Rows from block 8, named by matrix and row number. Rows with one number belong to one attention dimension. Each number is 50 + 12 x the weight over its row's rms, rounded and kept within 0 to 99. All counts start at 0. After the name is the row's rms in percent of the matrix's.
# q: window attention query, key and value (stacked) (model.blocks.8.attn.qkv.weight, 576x192, the q third), inputs 0-63
# k: window attention query, key and value (stacked) (model.blocks.8.attn.qkv.weight, 576x192, the k third), inputs 0-63
q.125 084:40 78 57 42 35 52 42 42 52 33 61 28 53 66 66 49 50 40 63 57 48 47 44 47 34 51 39 62 24 51 44 50 51 40 66 51 68 55 71 35 38 29 12 64 49 17 60 52 50 41 58 36 52 41 52 40 37 55 66 49 40 64 28 37
k.125 091:93 69 50 50 35 47 44 61 54 52 49 51 57 56 48 47 52 57 41 47 52 56 53 53 49 45 58 58 62 47 52 62 57 69 33 71 61 53 53 46 69 54 60 56 52 68 34 47 47 58 57 60 61 31 37 45 43 72 72 60 21 27 34 50
q.126 089:63 62 34 30 45 52 49 49 59 14 44 38 56 42 61 50 55 66 54 58 47 48 61 56 57 30 34 63 61 70 43 50 54 49 50 42 54 60 60 48 50 41 35 61 57 58 51 49 59 52 32 68 51 35 53 69 48 34 54 47 40 54 42 47
k.126 093:64 54 29 65 40 32 54 43 48 52 40 40 46 37 39 67 34 41 18 42 44 36 66 61 54 50 55 54 52 66 81 74 59 44 57 62 44 29 34 64 43 55 56 50 45 35 48 59 47 46 52 42 55 39 63 35 75 52 59 33 60 61 68 50
q.127 084:36 47 62 63 55 42 37 46 30 64 42 52 47 44 56 45 36 45 32 22 53 60 23 63 54 57 46 32 34 48 46 26 41 57 50 44 54 57 39 58 58 47 51 63 43 43 54 44 54 55 57 54 42 30 59 44 52 50 45 59 43 71 33 45
k.127 100:61 61 31 34 53 60 47 51 25 48 67 53 36 55 49 48 61 47 41 62 79 23 53 64 62 39 37 51 34 47 36 55 40 60 60 52 55 65 57 48 49 61 63 39 56 68 42 52 49 48 46 33 27 31 50 48 50 64 82 51 31 19 48 53
q.128 104:64 60 74 55 50 69 42 27 48 51 78 70 54 29 62 40 52 38 51 25 57 62 65 65 66 56 47 41 51 65 51 62 41 53 39 53 47 35 40 62 46 72 43 50 44 44 33 43 36 40 52 55 74 43 59 44 49 39 51 45 47 61 46 56
k.128 105:39 69 31 39 46 31 58 48 54 45 75 58 55 57 50 54 49 34 61 69 55 66 35 37 55 50 32 65 62 49 29 62 37 67 58 69 65 58 50 60 42 63 62 74 70 52 56 21 25 43 59 40 66 68 53 64 68 48 61 49 39 53 66 32
q.129 100:52 53 37 65 72 45 49 33 65 55 56 40 48 23 54 61 46 49 50 71 63 75 44 50 73 51 54 40 67 55 54 50 55 46 38 43 54 60 45 71 44 09 43 45 55 54 59 41 49 57 23 37 42 58 54 55 37 58 45 70 61 50 48 40
k.129 100:57 63 59 55 51 60 52 67 61 38 55 58 51 47 51 44 43 32 63 63 48 30 48 43 76 42 61 48 50 63 51 51 53 59 45 23 44 44 44 60 31 65 58 61 39 38 33 28 59 45 37 53 56 41 43 54 59 40 56 49 66 44 39 56
q.130 121:35 51 66 41 64 70 79 42 43 58 48 50 50 84 62 75 57 33 65 47 59 55 49 38 80 43 49 45 44 70 59 63 38 53 73 47 42 52 47 32 47 52 46 76 62 33 67 37 55 14 64 43 61 63 72 61 46 46 53 59 26 70 62 32
k.130 106:61 67 55 63 47 66 37 47 51 66 43 42 46 48 40 28 56 39 71 38 60 69 66 67 38 52 53 51 49 77 42 62 48 56 48 43 40 44 44 42 74 37 67 44 47 45 48 60 60 37 70 41 44 32 55 46 58 29 55 47 45 63 48 52
q.131 110:21 61 54 43 60 66 77 65 49 34 63 55 39 56 63 55 55 50 42 34 57 44 51 68 54 69 52 29 49 40 51 52 54 64 55 44 47 61 53 36 43 47 57 61 45 50 46 46 50 65 54 49 62 54 36 27 56 56 39 53 47 41 50 45
k.131 105:54 52 54 46 46 41 38 41 33 48 37 27 52 61 34 39 81 51 57 69 48 58 44 49 47 40 44 57 56 39 60 55 61 46 54 57 34 25 63 45 57 57 59 51 64 58 52 38 47 43 40 66 49 52 34 72 59 46 44 49 48 50 58 42
q.132 102:65 35 54 70 71 59 33 35 65 57 32 55 49 43 54 48 76 70 43 59 54 55 55 30 49 52 39 35 54 69 38 43 39 74 55 57 51 54 46 50 33 61 35 55 59 62 61 48 53 44 62 39 61 70 81 50 53 43 49 42 36 49 79 44
k.132 098:24 51 34 52 47 45 58 61 72 44 52 28 33 74 47 51 35 36 70 54 40 74 68 47 65 43 55 58 26 54 40 48 56 64 40 55 57 55 64 55 57 35 57 33 59 41 40 49 67 51 60 49 88 42 30 59 56 48 60 44 54 52 48 37
q.133 105:66 63 53 47 47 63 63 51 48 29 52 53 62 42 57 50 50 62 62 45 43 28 59 43 50 27 51 42 51 69 67 48 57 53 58 31 74 66 31 58 47 39 58 35 45 32 69 52 33 63 43 51 56 55 57 54 39 24 62 42 66 42 69 40
k.133 100:45 42 42 59 77 61 65 52 59 51 61 41 19 56 70 63 63 40 48 41 62 42 47 63 28 32 56 59 45 43 58 56 55 60 59 30 47 66 48 65 38 59 21 63 37 44 43 61 35 59 48 50 32 29 50 42 48 53 54 46 56 46 73 26
q.134 110:51 26 59 30 34 41 48 55 55 51 38 32 65 63 49 77 54 33 60 40 51 35 35 43 55 48 45 49 60 76 34 46 46 56 61 66 42 77 61 31 46 38 41 49 63 67 52 25 34 50 56 39 54 43 31 37 46 46 38 52 43 45 39 59
k.134 112:46 51 65 55 52 74 65 45 44 70 47 41 45 26 51 47 56 41 41 51 52 53 74 52 65 47 61 63 20 73 63 59 56 58 23 43 57 47 68 47 48 54 61 63 23 54 54 58 66 52 42 54 35 51 70 60 39 47 55 66 51 38 43 64
q.135 098:45 58 59 30 58 35 71 56 54 44 53 63 57 45 57 49 35 32 49 51 34 62 42 69 63 53 41 66 67 36 30 45 36 58 32 51 61 52 61 43 25 28 35 37 51 50 45 74 80 65 47 62 44 57 61 40 52 61 61 44 58 33 68 46
k.135 100:44 43 53 34 57 47 50 42 39 23 38 39 65 43 52 50 55 52 55 65 51 40 57 43 58 60 34 49 41 38 62 36 37 73 32 57 44 46 53 70 21 46 50 36 31 53 48 64 72 58 48 57 50 54 30 69 40 26 42 48 58 50 43 54
q.136 099:71 42 45 39 48 37 53 35 59 55 63 50 35 36 27 51 55 30 67 60 39 49 36 37 60 46 49 49 78 65 33 50 48 47 50 37 67 69 64 58 73 41 54 36 45 63 51 45 61 52 68 53 61 50 47 63 35 44 37 63 49 39 44 54
k.136 096:49 63 40 56 62 64 46 51 46 56 60 55 34 43 59 65 34 34 40 49 29 21 53 46 55 50 45 41 44 57 47 71 55 44 31 58 57 47 68 50 48 42 37 51 57 56 63 53 48 51 67 47 57 59 31 32 44 54 46 51 35 65 52 45
q.137 111:61 65 62 85 39 32 45 39 59 36 44 44 56 39 54 42 57 57 41 59 49 63 54 67 53 62 54 46 71 57 40 67 63 57 52 35 38 50 39 54 61 65 56 55 59 60 50 25 43 51 48 50 43 47 65 57 54 35 51 39 45 49 64 59
k.137 104:42 49 49 56 47 53 66 60 59 65 55 47 61 56 57 73 48 53 58 66 45 44 32 75 48 55 59 26 61 48 40 52 46 58 35 68 64 38 49 44 60 35 62 55 23 71 63 36 44 54 69 40 48 56 58 53 59 44 50 26 57 62 38 42
q.138 094:55 53 54 27 53 41 39 54 39 37 38 47 45 20 66 41 60 59 62 37 58 33 53 64 44 66 47 52 67 57 47 67 49 73 55 60 50 65 34 39 48 59 60 52 61 54 32 53 68 52 53 50 78 23 45 36 51 52 26 40 30 52 45 70
k.138 098:39 31 36 38 38 54 36 70 66 57 58 43 72 40 66 45 45 49 49 59 47 29 36 38 26 64 60 41 41 50 61 51 44 57 54 57 40 50 58 44 54 64 47 37 50 66 63 44 32 62 51 39 66 78 47 58 62 57 53 49 23 37 33 28
q.139 108:45 39 57 42 45 51 39 52 69 59 43 55 43 46 36 55 35 71 63 33 16 65 70 41 35 30 42 66 59 50 66 24 47 54 34 66 48 43 46 36 29 56 50 49 53 50 53 47 37 33 40 62 54 74 50 65 41 37 26 53 58 63 72 61
k.139 106:26 70 33 60 43 52 48 29 59 74 52 57 63 49 42 44 60 51 56 39 58 49 34 48 76 28 50 83 57 30 29 59 52 42 43 69 42 57 67 50 37 28 23 59 52 40 47 56 59 27 45 49 46 45 61 63 58 65 51 42 57 35 52 50
q.140 115:41 45 54 48 45 51 55 43 47 79 55 63 42 42 80 49 45 44 47 43 44 40 42 61 49 37 83 46 41 70 49 66 62 58 41 51 34 54 27 42 54 72 49 48 42 55 43 71 62 55 68 62 68 75 65 47 42 45 62 40 33 50 50 41
k.140 104:53 54 55 36 45 31 44 58 60 24 59 46 43 26 53 47 56 49 53 50 36 59 45 77 41 65 30 64 38 55 43 35 35 72 47 53 31 47 50 49 48 54 75 36 53 53 79 52 55 51 50 47 48 74 42 70 43 49 55 40 43 46 57 44
q.141 102:51 28 49 30 49 32 43 42 50 53 47 52 72 41 36 74 50 41 38 54 38 74 62 45 59 44 46 47 56 32 30 47 42 37 58 49 36 49 52 47 40 51 44 41 66 50 49 48 36 51 44 51 45 48 62 40 46 52 53 51 38 73 36 48
k.141 099:48 60 61 47 51 63 59 58 61 54 55 39 44 55 36 32 63 52 43 53 48 29 65 48 55 54 70 35 34 63 57 71 45 55 51 57 67 46 51 37 58 48 39 50 53 57 38 58 40 55 68 40 45 63 51 40 56 42 52 59 57 60 49 54
q.142 103:46 49 44 47 61 59 51 54 41 65 35 57 71 58 70 53 56 27 47 46 60 36 59 65 46 51 64 45 52 44 61 36 61 49 42 56 40 48 48 46 26 68 58 54 45 70 55 68 46 15 61 72 45 64 57 60 46 52 35 64 41 27 53 28
k.142 093:21 51 56 47 36 50 33 38 64 56 72 28 52 68 47 50 54 46 43 78 52 50 69 58 63 40 49 56 46 44 48 59 42 57 49 41 48 75 67 49 46 51 40 66 43 34 58 43 52 58 32 55 61 56 61 60 56 57 30 40 58 45 55 58
q.143 100:43 75 53 55 54 66 45 53 38 34 50 42 35 71 42 44 58 60 51 58 47 34 59 68 42 56 21 69 62 52 61 63 33 62 35 78 60 46 51 57 39 45 66 62 60 52 52 52 55 62 46 44 58 40 40 39 46 56 33 47 38 41 70 47
k.143 102:44 40 39 49 46 60 54 48 57 52 56 41 50 62 44 54 32 49 53 51 68 48 35 41 40 52 59 60 68 44 61 47 47 53 52 47 46 57 66 55 51 53 45 48 21 45 50 42 49 60 40 50 65 47 58 62 54 24 71 51 35 45 31 44
q.144 120:46 41 36 59 57 50 62 70 60 68 45 19 39 46 36 57 40 59 53 48 39 53 51 78 65 59 68 47 47 53 50 37 54 17 44 29 57 43 49 56 45 49 45 30 50 55 46 49 61 36 57 24 46 54 33 46 70 45 55 65 56 54 74 55
k.144 101:54 26 53 36 31 51 49 51 57 46 47 16 46 54 54 64 48 35 51 49 47 58 53 31 52 59 50 55 64 58 44 51 42 73 58 44 61 24 61 53 53 45 41 49 58 58 63 46 44 34 68 47 62 53 38 65 41 50 55 61 59 37 28 45
q.145 109:59 57 65 58 46 34 62 59 46 51 47 46 70 70 43 47 48 47 53 33 28 46 62 58 66 54 59 56 44 64 37 50 44 62 53 44 61 46 45 61 60 42 39 75 48 40 60 45 56 57 50 49 50 43 37 45 65 30 42 54 50 45 55 67
k.145 110:47 51 52 70 53 64 50 37 59 68 17 52 53 59 52 72 60 41 60 59 49 68 63 31 70 50 35 71 57 27 64 54 76 39 51 48 60 40 39 63 34 50 44 56 62 60 43 66 62 37 52 67 49 34 44 88 46 53 60 58 44 46 46 42
q.146 112:55 45 33 50 74 45 65 39 55 57 57 45 55 64 56 40 48 51 33 65 48 77 63 80 52 35 44 53 63 49 46 60 58 35 63 50 40 46 50 36 24 56 51 73 65 59 54 52 54 23 22 33 30 50 33 57 56 42 30 33 61 49 74 55
k.146 100:50 53 76 43 41 66 40 59 32 44 58 68 54 73 70 64 61 37 47 39 57 50 60 50 64 49 68 55 46 55 50 52 40 38 61 46 36 41 44 56 43 65 36 56 41 54 55 43 61 66 64 51 60 57 42 66 26 41 57 42 69 30 31 38
q.147 107:47 43 68 32 48 57 57 50 39 31 76 65 41 58 40 41 63 58 85 44 40 52 35 53 33 32 51 58 45 41 46 51 49 49 36 45 27 47 60 48 47 40 63 41 32 50 47 35 55 48 51 46 66 47 45 57 39 55 50 49 43 60 43 35
k.147 097:51 51 56 74 60 60 39 63 53 32 68 35 53 52 37 37 49 49 36 38 40 39 39 55 55 30 60 46 57 60 63 51 55 52 54 70 41 59 62 56 34 51 33 64 41 40 52 48 60 53 48 32 57 50 74 40 81 49 44 42 32 44 43 45
q.148 107:54 53 71 51 40 53 22 47 64 42 38 62 71 45 66 53 50 47 54 57 68 56 60 56 60 49 62 32 48 48 36 73 51 31 75 45 38 53 52 59 40 55 46 40 46 44 64 54 55 44 54 36 47 38 62 47 48 53 76 69 71 34 44 35
k.148 101:45 36 65 72 58 45 62 56 49 39 46 44 47 59 43 41 42 35 28 39 63 57 67 57 18 38 35 60 48 32 37 65 59 60 56 56 28 43 46 26 55 50 40 47 32 37 38 45 51 55 69 72 61 75 50 59 50 64 68 58 51 53 26 32
q.149 106:34 64 56 48 61 30 48 68 36 58 45 44 74 43 60 78 49 45 34 71 59 55 49 78 70 62 43 55 43 34 54 49 58 37 35 78 48 54 61 30 56 48 38 59 40 54 60 61 59 43 49 48 47 48 47 37 20 51 71 62 53 45 51 41
k.149 115:75 32 53 47 63 49 51 35 53 54 56 51 35 28 58 48 32 48 31 51 28 25 66 66 40 60 36 36 65 54 39 66 53 63 45 53 53 39 42 50 53 44 32 45 59 59 42 65 40 39 48 70 53 56 61 63 65 56 45 64 31 38 42 75
q.150 113:75 50 32 67 62 42 50 50 26 53 44 45 46 47 45 46 62 47 53 28 64 39 64 55 60 54 55 42 42 54 26 72 42 45 61 53 56 59 58 59 55 46 70 59 36 63 27 49 61 39 71 58 55 52 45 52 45 29 42 62 25 22 41 57
k.150 104:31 70 30 53 68 63 42 43 63 38 30 45 54 44 53 62 61 61 45 58 28 52 37 39 55 57 48 41 24 31 36 73 58 39 56 69 60 61 44 45 41 54 27 62 65 46 51 39 44 56 67 51 70 64 45 68 68 43 43 41 21 36 57 40
q.151 099:62 53 64 54 37 56 59 54 59 49 58 34 43 44 57 46 20 49 48 82 46 45 57 54 62 59 47 71 43 50 56 41 27 56 55 61 39 24 46 40 75 47 51 59 58 23 48 50 66 64 52 61 58 38 29 61 46 49 39 56 48 56 51 47
k.151 096:40 66 35 42 64 64 41 65 36 61 43 31 41 70 39 48 60 47 69 40 68 42 66 50 51 63 51 74 57 51 67 55 39 56 71 64 59 73 49 59 72 34 49 51 74 46 68 63 50 39 54 56 58 53 47 61 55 49 28 65 33 56 39 59
q.152 106:62 53 38 35 56 44 46 68 39 26 61 47 73 50 48 20 49 34 28 47 46 38 56 49 49 26 41 53 55 65 45 24 45 49 56 63 50 26 26 28 39 58 28 48 52 54 43 15 30 46 46 33 55 55 43 41 56 51 47 47 54 46 56 53
k.152 113:24 62 34 48 51 41 71 50 49 52 66 63 50 75 57 55 66 57 39 67 50 51 49 60 58 51 36 55 38 44 47 62 70 58 58 56 50 58 55 48 59 48 43 60 68 71 36 16 37 34 63 36 52 47 51 57 44 55 42 49 48 41 56 30
q.153 098:66 62 71 67 57 41 52 52 52 60 35 67 57 48 74 33 64 68 47 51 41 49 47 50 49 47 47 45 47 60 38 41 65 45 60 43 43 65 63 46 58 50 37 47 61 38 61 48 34 49 34 64 42 43 55 60 56 64 41 44 61 47 36 25
k.153 092:37 65 44 34 56 49 44 64 60 65 40 41 44 48 37 71 51 85 46 47 57 85 45 53 32 41 43 50 09 45 39 59 61 37 34 53 54 73 53 32 79 44 59 56 37 46 46 73 55 65 42 43 63 46 47 58 45 42 74 43 64 47 69 61
q.154 104:66 49 40 55 61 59 42 55 48 57 55 23 55 32 60 27 55 84 48 61 53 53 33 43 28 48 48 61 71 49 41 49 71 31 42 31 56 41 46 48 65 59 57 44 50 61 49 57 47 57 38 50 47 50 37 63 51 45 62 60 53 53 28 65
k.154 107:48 48 61 48 36 45 63 53 50 49 53 47 40 59 42 73 63 54 61 63 30 35 44 39 57 49 45 50 66 41 52 54 50 50 56 67 57 59 28 28 61 48 50 44 70 46 52 51 32 70 51 55 71 46 46 50 63 59 44 27 27 50 54 43
q.155 100:55 15 32 48 40 42 60 48 30 58 36 33 54 53 42 68 53 50 50 35 53 26 37 59 64 56 57 64 51 40 37 55 41 56 46 57 55 48 54 46 45 49 46 26 48 43 43 50 44 49 61 68 50 51 80 53 26 38 62 45 55 40 67 58
k.155 096:55 69 38 41 44 57 51 36 58 60 53 68 49 61 68 63 54 49 55 48 47 51 51 55 40 61 40 44 51 63 58 53 72 70 44 57 54 42 50 59 44 63 40 55 27 33 72 82 49 65 38 55 57 38 27 41 44 67 50 29 39 31 58 34
q.156 114:55 49 75 46 50 54 65 35 54 35 62 36 54 51 66 68 31 56 50 42 16 49 51 53 53 65 35 57 71 56 61 49 59 25 50 42 32 66 29 54 61 39 45 41 61 37 37 29 39 48 71 56 58 60 42 42 45 49 40 50 56 50 47 67
k.156 106:50 52 31 43 64 30 59 44 33 84 52 46 36 59 37 49 72 55 31 44 80 52 24 54 37 44 38 60 40 52 55 48 54 49 51 41 64 67 65 60 55 33 50 70 58 38 65 58 60 61 53 42 38 38 48 40 58 43 55 70 48 32 45 49
q.157 104:22 52 57 46 58 27 52 72 57 56 48 32 68 31 29 40 48 45 43 54 53 43 57 49 59 56 66 59 47 66 64 58 43 43 48 62 49 62 59 49 35 51 53 52 55 59 49 36 52 37 36 43 69 51 41 38 44 41 46 53 46 53 57 65
k.157 114:65 63 20 63 54 60 55 26 57 57 40 37 50 49 62 37 46 55 27 49 65 39 64 59 51 34 66 35 56 53 29 35 60 55 37 27 62 50 64 58 75 45 51 51 43 31 61 31 60 51 23 37 48 65 52 48 56 53 48 69 51 32 32 64
q.158 105:47 44 55 51 27 57 67 40 57 55 56 65 37 30 53 48 53 37 58 42 43 48 72 62 36 38 34 60 67 74 51 49 38 52 31 40 50 58 45 28 32 59 45 48 50 54 56 61 34 50 70 59 60 62 30 46 47 35 61 37 46 60 63 54
k.158 102:73 75 70 45 43 64 57 36 55 39 57 45 25 76 54 61 31 26 48 28 60 49 48 38 68 52 59 61 42 47 49 50 60 56 45 36 49 70 48 72 52 42 44 58 32 48 38 51 52 63 48 42 37 41 62 56 46 39 60 57 56 59 33 32
q.159 119:46 40 34 54 53 38 77 46 42 66 34 52 38 49 38 39 63 65 61 28 49 49 47 47 32 74 50 34 42 56 29 48 41 51 46 32 39 59 62 45 68 72 75 60 62 50 38 44 56 47 63 63 57 48 43 59 43 64 28 34 50 42 59 56
k.159 122:48 47 70 55 47 43 29 45 50 76 50 51 45 67 63 63 56 42 69 30 46 68 40 24 56 42 62 70 40 55 48 50 68 59 40 50 47 40 66 52 44 62 50 74 47 43 44 56 24 56 36 48 49 63 32 40 51 76 45 49 34 43 29 16
q.160 095:69 40 46 55 57 58 49 60 64 48 28 48 60 72 53 62 49 67 27 67 36 44 63 46 42 55 51 58 59 39 68 48 49 47 46 48 58 46 43 57 39 41 53 51 30 52 91 44 53 54 33 59 54 57 69 45 36 73 47 36 65 54 66 39
k.160 094:38 42 31 61 53 64 33 50 36 41 54 35 53 53 71 41 49 70 45 34 47 48 60 51 42 57 63 37 77 33 38 41 37 42 42 46 41 50 58 46 56 48 42 48 27 34 42 58 57 41 33 65 64 35 31 44 53 48 55 42 55 45 38 60
q.161 105:67 67 61 60 47 39 35 47 62 61 30 82 48 48 26 39 58 58 43 75 42 30 54 37 35 45 49 39 60 45 42 36 49 45 51 47 43 43 49 47 55 69 52 41 46 60 37 43 42 74 51 45 73 34 29 48 43 56 24 44 62 35 38 61
k.161 101:25 49 51 54 63 59 42 62 62 36 59 51 54 70 46 60 39 61 33 42 38 31 49 54 29 33 45 35 72 61 71 61 39 53 59 48 37 55 46 37 48 46 48 59 40 60 27 41 31 49 39 37 39 36 47 31 75 50 38 61 47 60 52 58
q.162 110:22 41 36 58 49 79 38 43 67 60 27 68 45 38 62 44 43 47 50 55 37 61 50 29 35 51 51 59 27 67 68 36 43 63 49 53 49 55 57 70 40 72 53 32 41 62 66 39 58 54 46 62 53 39 58 53 41 51 55 48 51 48 34 55
k.162 094:36 64 42 39 45 37 48 62 67 57 54 40 58 51 38 71 44 66 81 47 48 61 55 52 44 46 51 77 47 75 68 44 48 53 50 49 42 52 42 30 47 29 60 65 66 50 41 44 49 15 41 61 75 46 53 48 43 59 58 43 44 42 48 24
q.163 112:48 39 31 66 66 40 52 39 84 69 31 53 61 38 57 47 58 63 22 65 41 57 35 34 55 48 54 35 53 65 85 41 46 37 58 43 61 42 49 55 47 67 64 60 57 54 66 55 58 44 54 66 41 49 69 59 74 53 60 58 74 41 61 52
k.163 095:54 54 50 42 46 50 56 32 43 64 50 50 46 55 59 66 49 66 64 51 35 58 67 62 62 53 50 38 44 69 52 33 45 65 61 42 46 56 49 42 49 37 55 32 44 59 32 80 73 48 52 57 50 65 21 57 60 17 27 41 71 49 23 55
q.164 097:46 44 64 71 49 58 54 28 59 46 55 47 34 26 62 49 36 64 61 59 25 60 62 85 48 44 56 52 41 60 58 58 72 44 51 59 31 59 37 76 36 49 50 39 48 34 66 57 64 74 61 31 54 54 57 54 45 56 48 40 59 64 39 47
k.164 086:40 37 65 71 52 46 58 65 36 50 63 42 60 66 51 58 52 57 63 53 44 58 39 47 37 63 73 56 41 75 51 38 32 71 50 40 45 54 54 42 59 48 42 57 68 51 88 38 20 35 44 48 72 63 65 62 66 62 56 44 50 35 38 44
q.165 121:41 59 52 55 34 39 42 58 54 44 43 41 38 58 37 78 61 45 52 46 45 79 44 51 66 27 54 61 36 57 32 40 65 34 49 54 74 37 51 65 76 29 51 58 54 34 60 41 60 74 58 27 41 52 34 47 55 79 64 50 59 50 63 29
k.165 116:54 51 75 79 39 52 40 39 63 60 50 58 40 68 46 54 53 61 45 41 28 42 60 47 28 36 60 37 43 56 59 48 61 54 50 49 25 67 49 59 65 60 37 38 37 47 67 68 59 52 48 44 54 64 44 57 41 36 48 74 53 62 36 37
q.166 100:63 48 63 55 37 66 51 54 25 50 59 71 69 54 42 49 54 59 49 53 62 73 41 50 45 58 39 39 61 48 37 46 56 75 41 55 40 74 29 38 38 44 58 46 66 50 44 48 44 16 62 48 42 66 55 46 52 48 35 48 36 60 59 60
k.166 100:28 44 43 54 38 59 42 40 58 60 51 44 45 20 31 53 42 37 50 62 65 34 63 60 56 53 51 59 58 59 54 57 44 52 21 27 35 34 58 37 40 53 50 38 55 62 66 57 39 51 49 59 55 56 41 33 45 28 69 37 36 60 66 61
q.167 102:40 27 44 47 58 49 49 59 74 68 46 56 53 76 58 59 58 46 65 55 53 53 52 40 65 31 58 47 37 25 38 63 42 69 42 50 55 71 31 40 40 45 61 52 38 69 31 42 68 14 36 28 37 54 37 53 62 31 55 44 55 35 60 52
k.167 102:66 70 84 61 49 28 42 35 57 38 49 66 42 51 52 25 62 68 53 38 65 68 56 49 73 57 55 60 62 63 58 39 62 37 48 42 40 40 67 40 63 42 53 49 48 46 38 32 66 63 52 50 56 78 59 39 64 36 44 35 70 51 44 60
q.168 102:64 53 45 34 47 65 62 53 60 38 41 44 63 47 36 66 57 56 53 58 43 14 36 51 42 50 70 79 21 49 80 55 37 38 39 50 56 64 38 39 64 49 44 21 45 37 45 50 66 67 61 39 69 49 52 48 66 48 64 39 44 46 59 56
k.168 097:86 46 74 50 45 54 46 58 61 42 46 53 67 35 56 73 38 62 59 77 30 52 42 64 47 60 45 43 59 61 47 70 47 40 70 45 55 57 47 51 59 55 60 66 45 47 89 72 60 48 49 35 22 43 48 38 31 27 45 41 44 54 45 48
q.169 117:49 42 34 41 65 48 65 45 58 52 57 54 60 46 27 30 46 48 56 46 47 39 59 59 63 32 47 60 63 59 44 58 47 40 60 55 52 53 42 41 41 61 49 33 54 52 49 55 57 55 66 60 59 56 26 76 52 38 41 40 35 60 39 63
k.169 100:66 59 53 71 56 44 40 50 55 43 67 49 69 62 50 65 53 44 41 80 65 41 58 45 62 56 52 56 49 49 44 39 56 37 56 67 49 52 57 66 49 57 38 44 65 54 64 32 48 60 37 43 40 56 69 59 76 63 44 26 39 38 45 52
q.170 104:49 39 38 68 57 47 45 70 53 67 46 62 57 35 54 49 36 45 47 72 19 59 52 45 55 54 50 65 67 59 79 65 65 40 54 50 52 55 48 50 40 39 37 48 64 46 52 71 60 42 62 64 33 47 54 57 37 41 54 64 58 56 21 86
k.170 096:48 47 33 64 59 56 48 45 40 52 50 31 41 50 67 65 66 40 52 61 49 47 29 36 60 67 38 47 52 53 46 62 42 42 28 35 44 47 40 31 81 34 61 57 65 57 79 40 49 45 42 52 36 59 45 56 54 51 55 69 51 45 54 74
q.171 108:55 68 55 48 47 47 53 57 71 66 27 68 57 33 43 39 54 71 50 77 42 51 37 29 49 44 47 46 73 45 34 57 52 31 51 47 39 46 61 59 51 29 70 76 65 24 60 48 32 53 39 49 57 49 61 56 47 56 51 35 50 61 36 65
k.171 102:40 48 48 43 47 44 51 52 72 57 54 18 49 34 48 41 56 62 56 37 31 57 41 33 51 67 44 50 47 59 54 56 59 33 31 36 60 45 38 53 48 59 54 45 51 61 55 44 47 56 37 48 62 32 53 66 65 44 61 53 43 57 38 61
q.172 096:58 44 36 62 51 33 49 67 47 48 54 36 47 62 35 44 53 36 82 57 48 71 42 54 66 45 53 47 62 50 46 33 47 55 52 36 48 44 29 39 33 48 46 56 67 39 28 39 54 48 37 37 25 52 57 49 53 14 61 13 42 52 57 51
k.172 104:17 58 63 59 53 60 54 55 57 53 31 67 57 49 64 28 39 48 52 51 59 55 62 46 49 36 59 48 51 49 70 47 54 59 43 61 49 58 58 48 43 56 37 34 43 57 58 62 57 38 53 29 37 72 57 51 55 36 55 48 44 68 62 57
q.173 106:53 48 55 21 33 39 41 37 42 43 42 53 44 71 64 32 46 72 46 34 44 53 35 30 71 72 37 53 27 27 31 63 69 38 49 16 73 58 48 50 48 45 56 27 46 53 40 22 47 43 48 61 60 58 72 41 72 52 59 48 34 47 33 66
k.173 103:61 51 48 55 39 41 53 60 44 58 54 51 32 50 55 57 62 45 36 44 49 37 41 59 45 60 61 40 57 75 68 48 32 54 43 41 46 30 53 27 52 69 57 49 36 45 54 40 67 52 33 39 46 53 49 50 54 53 37 56 69 33 70 33
q.174 096:49 42 57 25 67 34 41 60 58 38 53 54 42 46 29 50 58 44 53 45 58 37 46 45 30 43 51 51 58 64 66 44 54 52 53 32 62 41 71 55 56 60 49 60 51 49 35 34 46 37 36 53 42 55 39 50 28 64 74 49 26 58 60 51
k.174 093:43 36 45 57 30 53 53 74 34 66 93 32 58 57 51 50 61 63 37 66 45 24 58 52 46 51 67 23 54 57 50 33 63 75 46 40 66 53 43 56 47 45 43 46 55 65 38 55 40 45 45 32 43 63 48 35 39 20 37 43 48 48 48 27
q.175 099:60 62 56 53 37 56 41 40 61 56 59 72 64 38 58 67 41 29 54 49 43 43 36 45 52 47 48 39 58 34 53 45 36 65 34 77 35 54 41 63 23 53 35 80 59 58 62 47 47 61 72 62 48 38 55 54 48 63 36 44 69 37 42 54
k.175 096:48 59 64 54 48 46 42 63 51 60 50 48 41 50 44 33 33 23 52 46 60 60 43 23 63 72 49 54 37 63 79 50 53 55 55 48 65 50 47 51 34 50 76 80 73 39 42 35 67 30 44 46 48 47 55 47 38 66 53 34 48 50 64 49
q.176 107:58 67 48 45 44 50 61 40 41 55 62 56 65 71 48 54 70 74 32 59 48 64 37 35 64 50 73 54 64 32 23 58 52 42 69 36 64 47 53 45 55 50 51 50 29 54 65 43 48 31 46 59 36 44 44 45 60 61 73 53 37 50 53 40
k.176 102:40 60 49 55 46 34 68 36 50 40 52 52 25 56 47 32 38 40 32 60 38 53 62 47 60 57 38 75 44 36 41 48 56 66 34 33 51 50 51 16 52 42 49 40 30 41 46 39 42 55 40 47 43 51 44 48 54 45 41 36 44 63 69 39
q.177 106:39 52 73 36 47 50 58 62 49 63 44 66 48 63 57 68 28 57 65 44 66 40 54 47 33 48 54 47 33 48 40 49 42 52 46 59 49 60 83 51 57 48 63 50 19 58 35 51 61 29 50 64 65 43 77 42 60 74 58 53 45 74 56 37
k.177 102:34 48 58 51 28 71 33 40 56 40 60 43 67 49 46 30 53 60 50 40 48 56 73 52 50 45 37 61 55 40 21 40 34 66 24 63 49 53 54 42 39 31 35 46 65 47 42 47 47 50 46 64 62 55 43 54 34 49 52 46 58 32 38 44